Rows from block 7 of the image encoder of a small image captioner, named by matrix and row number. Rows with one number belong to one channel. Each number is 200 + 30 x the weight over its row's rms, rounded and kept within 0 to 999. All counts start at 0.
After each channel's rows are labels from the 100 images, of 14976, where the channel reaches its highest value: "top examples" is what is common among them; "colour at peak" is the nearest of a few named colours to the mean colour under the peak. Only what is clearly more common there than usual is listed. The data: views of escape-time and Newton fractals. In brackets: how many of the 100, against the usual share in percent.
# r30: branch 2 reduce pointwise conv (encoder.blocks.7.r3.0.weight, 96x384x1x1), inputs 78-103
# b30: branch 2 3x3 conv (encoder.blocks.7.b3.0.weight, 144x96x3x3, transposed, each kernel summed), outputs 72-95

r30.60,165,241,184,175,154,147,203,224,190,180,240,225,232,170,195,213,155,194,254,193,218,212,229,158,212,197
b30.60,256,224,215,224,198,175,174,196,170,187,164,225,166,188,186,276,274,211,198,254,200,237,274,156
top examples: Newton basins of five roots (99 vs 12.9); pastel (41 vs 14.2)
colour at peak: pink (26 vs 8.1)

r30.42,259,183,185,193,183,187,212,182,185,221,289,196,218,204,208,204,248,220,245,189,196,212,194,183,181,214
b30.42,148,211,227,188,202,160,207,219,203,188,242,198,200,172,245,231,191,189,224,188,204,209,207,157
top examples: Newton basins of five roots (77 vs 12.9); pastel (48 vs 14.2)
colour at peak: pink (31 vs 8.1)

r30.27,210,175,210,177,149,222,157,240,194,221,178,155,202,166,164,234,193,241,239,189,158,225,177,186,205,195
b30.27,245,250,194,220,204,189,107,191,210,200,226,251,226,178,190,135,205,195,198,156,223,183,146,203
top examples: Newton basins of five roots (71 vs 12.9); pastel (65 vs 14.2)
colour at peak: pink (45 vs 8.1)

r30.47,206,249,211,198,171,239,232,118,212,178,236,187,247,228,174,206,206,187,271,220,173,175,107,179,204,270
b30.47,242,226,229,172,231,176,195,219,185,164,180,138,147,162,187,189,180,249,204,144,171,217,206,220
top examples: Newton basins of five roots (99 vs 12.9); pastel (32 vs 14.2)
colour at peak: grey (35 vs 16.4)

r30.7,207,189,200,302,166,196,206,208,215,185,190,274,206,191,198,160,174,320,219,210,173,151,208,224,242,179
b30.7,201,201,196,201,241,187,244,243,250,165,170,136,197,212,194,167,191,184,196,184,142,215,211,217
top examples: vivid (100 vs 14.4)
colour at peak: green (33 vs 4.4)

r30.16,188,234,219,241,191,177,205,181,203,209,162,167,179,227,173,197,177,237,182,172,212,160,218,186,209,194
b30.16,237,212,183,198,214,125,198,135,189,236,197,207,223,164,168,192,187,205,181,183,203,197,179,207
top examples: Newton basins of five roots (86 vs 12.9); pastel (36 vs 14.2)
colour at peak: pink (27 vs 8.1)

r30.85,206,199,201,217,186,176,174,222,249,192,231,223,232,153,264,241,203,185,267,170,170,172,213,161,206,226
b30.85,187,204,152,211,170,208,179,242,212,138,200,200,169,215,196,222,251,226,244,142,176,213,269,194
top examples: Newton basins of five roots (93 vs 12.9); pastel (56 vs 14.2)
colour at peak: pink (46 vs 8.1)

r30.39,169,217,199,227,218,290,170,209,176,186,211,181,158,209,221,242,213,211,224,168,197,222,195,241,181,206
b30.39,215,198,211,229,223,256,260,125,168,173,163,187,184,204,217,193,203,192,235,143,171,229,200,187
top examples: Newton basins of five roots (100 vs 12.9); pastel (39 vs 14.2)
colour at peak: grey (37 vs 16.4)

r30.38,194,160,192,155,219,189,157,182,244,225,164,212,183,177,147,192,198,213,188,153,233,222,244,188,196,219
b30.38,248,156,200,196,135,212,176,178,184,210,180,183,272,224,197,228,166,174,197,231,201,146,251,218
top examples: Newton basins of five roots (55 vs 12.9); vivid (48 vs 14.4)
colour at peak: pink (29 vs 8.1)